{"encoder_activation": "relu", "encoder_head_dim": 32, "encoder_bias": "all", "encoder_parallel_block": false, "encoder_inner_norm": false, "encoder_layers": 12, "encoder_positions": "learned", "decoder_activation": "leaky_relu", "codebook_size": 1024, "grad_clip": 0.5, "epochs": 21.4, "final_lr_fraction": 0.01, "warmup_steps": 260}
Rows from block 2 of the decoder of a small spectrogram VQ-VAE, named by matrix and row number. Rows with one number belong to one channel. Each number is 128 + 24 x the weight over its row's rms, rounded and kept within 0 to 255. All counts start at 0. Numbers have three digits each.
After each channel's rows are labels from the 100 clips, of 14976, where the channel reaches its highest value: "responds to" is what is common among them. Only what is clearly more common there than usual is listed. The data: synthesised sound scenes: up to three everyday sounds over a background. In brackets: how many of the 100, against the usual share in percent.
# convs0: first 3x3 conv (decoder.decb.0.0.convs.0.weight, 128x128x3x3, each kernel summed), inputs 0-127
# convs1: second 3x3 conv (decoder.decb.0.0.convs.1.weight, 128x128x3x3, transposed, each kernel summed), outputs 0-127

convs0.71:129144119106122157135109111122107117156140143094137145156108093089124131136135106140126138097099113110153070155082114152103115081140125088119132122075119069145121102152156148082090048145113134119095147111127131086135121132130080164139087130120086142162105104120126118098108151127136124116145142114116135088092120136137152144105164106125106150116108086115099151143133138103133135117119
convs1.71:150124116159138122121162156135106134115127153162131071138130090155129105121125133130092133158138190091059176139098107143135143130164131152122134110151137160099101144088134159162114173101114131104169149144134121115125138108115158106140151126123137133112145145132112137090127123113076129116111115121122130160116163086080133127103091121100114099172114141109116137145155129117134142138056
responds to: background: none (69 vs 22.6); siren (51 vs 5.6); first sound: siren (48 vs 2.7); meowing (43 vs 5.1)

convs0.121:114131134102125114139111115114094100136128153113160159113143167129139114115105119114140112077135103125102117081129138149110114139157100158144116089194098140119137102152093126079123148138124115115053131111083185117121165116121109136140104122076125136106109099097173109087126075096114140124124138103174141161090131131127107134121148155110134148117142164132165145143133119140116135124107
convs1.121:116100143102129107156139157152155141130086156160086114117119144088096152149156120141131122120101142108153104119177105171153131103127132116104129095081133096150170104129133112131136171110173126169128128136139117125132113150093137132151145139114123136084161084133176136128155138143100165115137128126110144101098116096145128116061072161118113096154112157088117142116124129156125095129103
responds to: laser zap (100 vs 5.6); first sound: laser zap (92 vs 2.8); background: none (51 vs 22.6)

convs0.82:107101091160119149145142125145117117131140159102119143124166118131149140118134104105138111135083104151114119139130072124059059083122109137119110101094120115112152089091087158139114129114134137101102116140117148104132162132123143123121069091113147121138138075123095111134141162125129172138100109116089126106144135133109154126105127124167088148119080156143097159109139131136143116086129
convs1.82:133104179119141147137106121126128164158132081116161124127102095046141147159124139133173141121193164147099111148138153114097156182161139155120138085134130144120099129098166148149145157121129129071154100111117155111125143077122137153164100147121129123097136093132142111122103140136113136095106148137153121123152166121143115105150142117111134105132129137159119118166102125128103100144114
responds to: background: none (58 vs 22.6); laser zap (40 vs 5.6); first sound: laser zap (36 vs 2.8); first sound: siren (30 vs 2.7)

convs0.2:105146140155112116138123146086097137149120084110103118123106107106054139175136156103115137106149121094104083161109103114149113110091120109100079120100131156112117142132139092136103147122102130126101105121110116128131093080173112125107164136104128139088115111138155101142105130138116187111094077112115135139108129117096144088118109101113142127085134135099128120155124133126076140162136
convs1.2:154106117135102146098094130109109154131192088150118132103155133128207148093155110216135137161132148110103127121117144130156121175154138135105131098137133122139167103149128124110132142131108138093124127127131077155139155125071138129170122134121130137188106142137137140136102130107117083127108128119130141104104148116130157133142166132107106133176131148122113135129112135138106089165134
responds to: siren (94 vs 5.6); first sound: siren (89 vs 2.7)

convs0.25:120103166184119142108129134089098139088122101160128125162108088151151088099167100142157119120109073133111142124140142114105137131146111143126111131148132163134067144124125154131118132143146151118148102135149126121150115153123097138143129084101148133062178112142117145081131139097125126176153118103135133111120118116165162108143124132109111084143102133146097148118148149106126193160120
convs1.25:127183104087136121112109149116165072122104154079124165113125157115115142133113124123105129119139152128104122153120126123138152152156130118146111124131126118129156105146134099142113110128103122118068093124093179137119137135162129147117137133127054128167085153127139112162119167169165186144109121138160126125146162111095115152120099144139164102114173089109152143134130126133100097133101
responds to: background: none (56 vs 22.6); bird chirping (42 vs 5.3); first sound: bird chirping (37 vs 2.8); laser zap (25 vs 5.6)

convs0.6:137110104094118146141098099108135146145096131148116140121107144085164116133110126139114109123168134135129160142144120143163115145092136153149105101113136109118161124085095114142146125050141118145130100087122124148116144133094158172127083093121123092111117130142117117141139110090080146102064101128146081131127146075122118148101128117125150129134103153065157154137118119140099091109141
convs1.6:171114110101101117128102104156128165149154161133161121094180142146168089112168123142132139159113154115178158113128136095101134154149147114084140111128130153132136138111133121083145139157160142119148142116113125123149134158125112105170155170153176136140125130135094135112130071167153110156132106115102152131143102163121146065094158132148148118164108145118149148113116138161126164116122
responds to: engine (90 vs 5.2)

convs0.87:151099097138113110122106142090117122129140111149115099115086128113146079134150109139139155141134106147144121155137138113093126162102137133103114150090139133130119115073079143079125108162142139141089125122102109169144175139116131092130118073122120144099133086140136154131115108089156107153183125136129144125116070137153109082114142130142146075182138143162098143133113146105133141099112
convs1.87:123125106142089179121089158118105131089139110129131115113133134136140120152116134172121122122183161068141070129123138110135124138139121142127105122133131111142155131136105122181122156138127120137065091140124152205115122127116111170122159156107138134152135141130099158145127156121137136123083137135136129110160147125076158178104115138114120132181124168131154127127142122126133078149170
responds to: phone ringing (65 vs 5.1); first sound: phone ringing (60 vs 2.3)

convs0.84:100135137109117130107108135104124083121127116157141155147152084142158110125115099123112103107117122128083136084115080071099120118132146133153144143104127122091110097046096090140119109126099119122070143075084135091116140111144137143095151101140118120121101107123100081123100136113108096132140121139152110120122065127086154104132128120101105091136136134120142113122128121109130089134124
convs1.84:140156114125145144134151110109080141086104145153121097113098146146129124147141175068081131128090149095149119109065138145177148147147131154126133122136122154153119160158148145124116108121137143111148144128105148177142145066184126115146139132137132131139127134124136136123122098110115165093066149106135137124167165117115099101159143154141107120119115171146092095122127138121108140094120
responds to: laser zap (53 vs 5.6); background: none (52 vs 22.6); first sound: laser zap (47 vs 2.8); first sound: siren (25 vs 2.7)

convs0.106:149127154147126104075129109148106150130133124145125105118116140085139102111112112118039152134110142165147134113105100117120137083134155149129139137140144166113117092107149153109112178101129133146093118121120126155126120144143106133154153063131147115142083069152106127132176154087143150146134147151116109108125122132136084068106110172139125117103138150121116105119121133132134084145107
convs1.106:124117131148114113128100127142146136113097160126158137089159110129127072145176122111117126153119142126096097142128145097129113114180124110120089120095131105175160136121149120080140159153159125141170132120121163141130199118121115126118121140142120130125139126139102161136115115167093114121093100133159125171122093122146145070103162101094186120121104094152122098136152128123146115079154
responds to: laser zap (50 vs 5.6); first sound: laser zap (46 vs 2.8); bird chirping (28 vs 5.3)

convs0.103:108104124112094123137116148132135104114114148150154152117086111213146146119149126080116136139152108159099113075094121109151202103108123120152117147104122160096134135128107168085089110158110147129088111124102097123152116095119133142098131084103125119099150143132127110107084134106127127132136116119104111113100095148161120124121119156141113153116124097144117097130127153134144071095122
convs1.103:098100138144156136136128115122156142133127143145120114083136126075116097120095135139140118069080102146105140154138128096136077151123134130085151128185123149138116134119096135089123163107138128150146109116166126113128134124133148137081127149115172126148132123126123125115118160143080049115140126129116129104082097132152144075156151136150172151058141097132150112117139128117128140131129
responds to: background: none (63 vs 22.6)

convs0.120:148134120129125088128111112153100112129119107071132120124120102138074114094120117108119118099101125086111150143105119122131132136113140110108097166098125171105147123102106051157138095143122104143093119105118122108104078101134152145127099137143128118106094106122138081111143155125116105084111128135137114114072148142086087159091141142122145085118114115107154129130103101139072105154112
convs1.120:113134084145091135144167103119100161143167134150144131104088097124122163155136176116110116092138097128119111077140076156163078115148138087120139103113127107110104091142117106106132103157157138130110123125104115127140113101161113123128144151180139137135119131127100099088118123137114149124124133115110142107157147133171142123147138147162089172112151134087068114103104131142133126090088
responds to: hammering (29 vs 5.3)

convs0.50:121093088123101122101121109117101097140158085140095107132128121111117149143133124114159131136138133158134118124099129134151097125127117165089114117084089138151117099143097075119074075110123107108137103116095112124102123129147111118095120166126157125119077133096126128029112076125139128106147126109118128112113138139116091135108125109152114131129136074152128103127102109131083148130156
convs1.50:138154134095168121126138121122154130184103125130148133124104149144111137154098149173152156102151102142113148107177071134084126115152123118152146091095134122115147112113134121121123103120069126099172110112155153121124091107133130107153107101142150114117089176137121100132124207127122170195138104141107110132159082136112134170111141130138139132145142117137141138130149130142148153146139
responds to: mooing (29 vs 5.1); first sound: mooing (27 vs 2.6)

convs0.55:106068149132111122115101097060110104111149097126130143145076124168143113131152150119049106116143143093098121143098092137133111107115132146140128121152113136118104147093115161166137149134146152118121084135128124114149103133093106128126128130111158145076127146120147150118081114133143130121166134123077149121088109164095152108104121164132136117121109135123145131144174148113160170110117
convs1.55:155194120093163053120092155087147166119105192130096152109127123147093136104170079129139149138093114107142129127144138119117133142135125128135114147147125121152129125098144109132126145179131131116152144130149155115135129140143133164145103126134149131146144177126140155157137175118095112090150136128180143145160148166170099128124114146117158128113136126107088174126128136140105145123156
responds to: background: none (66 vs 22.6); laser zap (62 vs 5.6); first sound: laser zap (55 vs 2.8); first sound: siren (34 vs 2.7)

convs0.108:105124145117167161195064117138100115169095142147134110092107130115124121108143081120184098134115159107119129163115135119104109116141123123105133122108111139156081137089128112120125110085114125117139122110117146129123085146135133121095131155127085122125125121122152087139082111127132105134140098116102121074138118132130103107101126090123145116172127177099148157086116122170134134081098
convs1.108:141107160106083100102134134140149101087102110145121139132168134098112124100114166102143127168101128162125128097125166139177152097174133124126126120107134090151127183131136112134128134138119132161142116124142088117131155153155130113098113112095123126112158113133121145139163115127153142148151107127115125140187100109112132154115134144115160127185106109056109188116131128154134163104083
responds to: engine (59 vs 5.2)

convs0.19:117152118137107120154143112117103129098127077121116134134140111100160180086127099155118132109114142115147130100109138157135101117109138137150108101117117147107122119084189124146129116123153135108136070141133143120132088136169162123106058095090134135101124115120121154101121122107107119112086120132092132101154101154160123130108149131131114138109051100072073116114139141115110107135143
convs1.19:159111116103119136145118144130156110143128136120127153087181091133138089092127141147143147110159171125112101140133129121110110159147127122105106130127132124161091096123090121138127171115093126100085115118140165093127161124122124146113122156127121125167132160132101167178147140145103136137068121135145128126124213111114166088144121131161187126141170146155157135152138128130139085131124
responds to: background: none (52 vs 22.6); fly buzzing (30 vs 5); first sound: fly buzzing (27 vs 2.6)

convs0.75:145099119140130067136101137143144136114153138120094118098173065102138138094129135127104142086088079125136157127095138115087098055137129084129148126132135106153120139142130145089092118093136142103079136137102104135140128100105136099129120140102149140129088104130118106129117095132123156138100132131095139148078117100131097104127140130113143152113088117122143103136132144106151161102181
convs1.75:112126125158150164128170108154126127121126113122165153079131106163127132150123171144113141114149144104126139114138147142109161169112101099137131092145130089099103111137138113172117117113122125065133110132143106162117124123093121117142128091088151123169100078130099091159146124114126119114109124131149121095138130141121149098152148111124097119225093176163125104159140129104139113126141
responds to: background: none (59 vs 22.6); meowing (35 vs 5.1); first sound: meowing (30 vs 2.6)

convs0.11:122070101122119110101140107133123136116122104161135089121138121140137083120125093123152122082147126135115161146135124087127137115081130118121105149130140103139142121132060096141134153132130140148083150121117071117147160136053159075150105100128136113085145152131122128113126131132106118153091112143130109113132158087161081147103169126085122107141145152143155124107137141150140092134158
convs1.11:112155171109151111122132170084117118120117125136131088138133119131138162163120103113170156147129127118116137122097129126126132104137136149121138119126122086179141101108095127083128112141177134130127087126148129193137118144071079157129112099137100133124166101119143168150113111154063133149128097119119145147125120088125121140144144138090106149142111118149109121200093130128137103120171
responds to: phone ringing (52 vs 5.1); first sound: phone ringing (45 vs 2.3)

convs0.39:103112155121113126145173146138107104124069121162102138126090140130160140159158115134143117118073094117143110101139130137116142099143112141150130150110141127124062150155121116129092126103156143106123107110094171136134177137173090108111120122129113128091146164147112107180180122139138159131142116131167120136140108112132142119163110094149100144147130159123123068125128141111135137059125
convs1.39:146177093101119113135117140109114129116105156107156090118194108138115105101114080120107104129105154091098107177077144090140106148119141138134099110156131122104119126108113160101130162163092124120086124139123130155124136113074136132122114131108110145151146082138117179110090105118113125133128147128074138121136138103088128152088155133095116114136102155114136107137117123141132087179143
responds to: siren (51 vs 5.6); first sound: siren (51 vs 2.7); laser zap (47 vs 5.6); first sound: laser zap (42 vs 2.8)

convs0.54:122113112122109116109113120133124066108107054077160104126072137151137113119128133103101139114141134079088142094133112097142141132115129165165124116123137151109120076104127116141134126105108130133097131134088104071127093134099119113153111122147133126096073135135105132114121134117146146106109140124123117081109104064131119136086108129144112145121117157132143100144132131141124098176077
convs1.54:126114133127124142153158119124118167142150132127139124148130109129130089135122134091122130080174150146158103092102129105116108152089143136113157113141133073151045111167119134140135124170122130120101091140128119150132105100113085135191117143166148144159109148139099060131154112157112135113089126116117139100175156145175140143154138149157123173127117142122124104139120126142124118094133
responds to: background: none (65 vs 22.6); meowing (50 vs 5.1); first sound: meowing (45 vs 2.6)

convs0.21:131099086105132113110136121131133117125100158100149157116120098144119094143104119104110113090123124162096110069117105085101140135098126074124128085128119082115117138064104108105133086093128124128122150115109107068128149115085136119153081107136108129136098107112098142113132154096132137155116137118097134144108085072150096104111117143126107099154112157152138138148141133120127079116122
convs1.21:128157140133176106144118141106130143100121144169154103181137160113173149085136100101124144142155129118118138076099143181115139147131130189177113143138119153150143129145175159178118091142132134120173126121115151175141109126144125142121134075141163132128135099125109133128116160146130155107139130114128141115113133141119123155146114144104120193102166160156112121119132134136125177102156
responds to: laser zap (74 vs 5.6); first sound: laser zap (67 vs 2.8); background: none (54 vs 22.6)

convs0.110:125089120140125141122125099086128150136046159097138096157123133172105078100141097123136145169134152118131076106132133140142148108109120108123131144097117102082119092122107122109112138080104116129117158133135109178122122132107124132148126142123098115144109167118100126101134119125151113161119126114142114185156132105136110094099053142110143069157141152119094113138122120144145143118134
convs1.110:139129167101124128151134111096158114109141113161131130120161164099168088079138108134174154173125099123125116140146149123068130122185134184102124116130124123134152147137081123172126144130095128110168114110174175129129110154138146114122095144106209126118154140129125096121139136123151122098107146134149128142141093124111144154088128131151144145119121113107131103103137126147150168099147
responds to: creak (31 vs 5.6)

convs0.86:095129144130123111130098183120094151105080116148129170103112144147108126149105157100101116125151135120123070120108131138130141151136135126173099107144115158100153140137150081143124103099092121131098098131091121187120059101151109173101165134125118129109130130130148124122102102092121110140135110122082122098112105115119122107123087134129142108123136150096129145131090118109071092091140
convs1.86:130124107114137126097123095153169102134143126122150098120155144129176114102125140153161137121145136143122119126158152132122122138151123068093182195116137071145147087114119162093133117098135125124114141124158089122126163157086104094097131114131129126131114166136146120149137203163101134152137117139174125114140111090105125137129149110135151197139122137140121150133154132134152092120136
responds to: siren (43 vs 5.6); first sound: siren (42 vs 2.7); phone ringing (28 vs 5.1); first sound: phone ringing (25 vs 2.3)

convs0.16:123116099102092127091112128128136145098109106124112138116102147100094152085120179114088149082112160107133132096157111123141114123145137123165078125128142097109135121130120146121120148107101124077118091141115142099124094148143115130093073098137149120134099116146132130117100126145114080109099074124107117092141158108149145129091130127137116155142107104044083149133110130141102111108104
convs1.16:164191131127093110115141133157120175117138198094122081091172131096160102136145099153114151126135138114135112140104156114087119143129141116116115126140133085143079123146163149137137158180160133058108113132104123156144171138130118132148137122125147141162146139139092140138141082130136087142132111118122145146126122173132142153121156121139147133150110106168161133153123135141135131128170
responds to: laser zap (45 vs 5.6); first sound: laser zap (36 vs 2.8)

convs0.104:116143095128117129078114135118105103139160155091076128113097152098126073149112119126124150150107092157108137146077089124134114112154093127153129152091120083103115148124087119073100111129114144132106127143119113112139156117124109108152114076105086132107123137121108125091080089084144129150133137100158137151091092106130077098117134122117101091129113118157137117121136146114122161115116
convs1.104:108117174105127140116148133141141124114109107130166120122133149136126163153101123212079150149167161107170100154124130138151148138102128130108118103108128126129219158130134130162127117119145123116162118129141089154122113136149163124141171102082133127147147128127156127170160160108162148105117136137116124179089111147105162156103109120136128135145133119107168135175145126127117130146139
responds to: siren (81 vs 5.6); first sound: siren (76 vs 2.7)

convs0.83:158105154085143089133151151103114143125136141096126155108071136178086138102143112100134119103148116114105140098126167120104144069127154110154142126126127116176147171123095131079119131124149131112112111105101131126136143095151126082120093112095119145084119193137159138119128107113116113084072098148135144158130141143142111113122113162101097115098155098119137109120121134116135134167119
convs1.83:128146135102140132128122159142160123161126164118123106093167142076152116119109109090159129179097109144070163157145131108117140152116128162149112109142127099094133094122114132146128171146098122123148155136127158108129124168142141194187113144152111136140159087129129071159149147135095121088135119134141137147096148129137148116067114127153147095134133134116159107141144125141138102097133
responds to: laser zap (68 vs 5.6); first sound: laser zap (59 vs 2.8); siren (31 vs 5.6); first sound: siren (29 vs 2.7)

convs0.52:104117119085114111089133118146125110128130106108141119136115146167108098121134092072124127102150091087102157118141147125151162079132149098111070136156141108156125145153145145121140168149086125133125149120122132152135059084136152100108137167094146134094103141135155118133117135167095142086134115151135119118102184110134109114084162141138125136119120074101168126145135131143119121114130
convs1.52:132142093125135082114129137115157117158123129165095158077142141105160176097126099139166116128122186126098117120152107128117133146173136107106169123144128141093150063136160086138130130114140126098122110135082118118127135161087079173128062122143156141134128127134097157158131120167148155147114142126154136124142137118122131146146114142086128156151105152109087133096119126135119095134140
responds to: siren (63 vs 5.6); first sound: siren (61 vs 2.7); background: none (60 vs 22.6); meowing (29 vs 5.1)

convs0.109:145130117081135133137109125107110087111115108068121155135109105104107068125132097161117119150127118134111128124091102110129123113090124061149130137084111170104125131117058095126140115087133135112101111122129108128136146173185131113114131067144076140175145115110136102133126118121131095108131164122096134097114156132085116136107145113126102112101097144143137136109129137134152136111135
convs1.109:119130085080094110125121186154091159149110124106135099128180082153085129128069136139144140126114122144130103156088165138183151119127131129170118093120135150114117130131109129156123132105138130097134117126177110112125135143155164117082133135098151131115149124136148186091119095110102123110102134127145135131073130127125161130123126146172130133089152110088122115145132129126099089134106
responds to: siren (62 vs 5.6); first sound: siren (59 vs 2.7); water drop (36 vs 5.3); first sound: water drop (33 vs 2.5)

convs0.89:126105125139168128119220144132111112073148124158146106113120129132141121164117109095125114141107094090120130133098095133081084143146150141156097118092151145126100137120146128137146121125145155103128116135125139143148144151096110117160137118134113133095150167155138123103105112100156105113157110154101127129125143133140106090139114153119129155094118142114136132085137152113149142233127
convs1.89:129095103109108177110074113106180146118104113135149102132149116134112114092125156137143080117120124144102129110148121096103108137128129145132115137142137103166143135129113133112128169117147128112117113145166133137124139146107115140156127146141137137162114096133076120142098141152058105085095110125101134155106153119170146081111142123110164125064118110106162137115118129109137140044135
responds to: clock ticking (34 vs 5.3); hammering (27 vs 5.3); first sound: hammering (26 vs 2.7)

convs0.81:153142122131139140157121159090108122118178125104109161161079148174082083125155104124130137114117120117151094123099116131085132128096110108091084167071122107139138132109114115125124145170115126112138094095119129100121116140134154132148094117138084106140154150125147111111119129095136121149168112118128114114136075138094114113080128110079144053153099122131132159132101125142123146128124
convs1.81:154124134173077151108096112141136112109158087127142160119151141084104108139135142177147086115121132114105064094186116124124109107111120152103133131150133116170133144123119121149131115114096127134076118132139151103122097138119113145091198122111106125105152148130108162141123132152133158099119174132157114093145124117121158176129110153136152152112120141103140156157114125119126079134167
responds to: phone ringing (94 vs 5.1); first sound: phone ringing (84 vs 2.3)

convs0.66:128140125099141139110099149146103132107116180099076124137133130086102093116130097165173153147120115144076149101062128115143085141181095122113113169119091120100102122140069148147074122144138125121117114137089129097116151120144107161101121118112110121131142108087097091117114124143090123152121098096134132131094083121112155157142113088086137125130136135125114133134127126126112134128129
convs1.66:155141187140137133127178130143127097095108110130130129109110145185086137151118138150126156162118104112123116149130112133124166173146122147100150135104134118145149152094132142148131105122098127102101131123125118091124112091138186129105153131105110120144152129133148095192100169143179123152127135139104125118128103161113122172179090134151129109137121107133191175118161131147159147113124
responds to: phone ringing (39 vs 5.1); first sound: phone ringing (35 vs 2.3); laser zap (31 vs 5.6); first sound: laser zap (27 vs 2.8)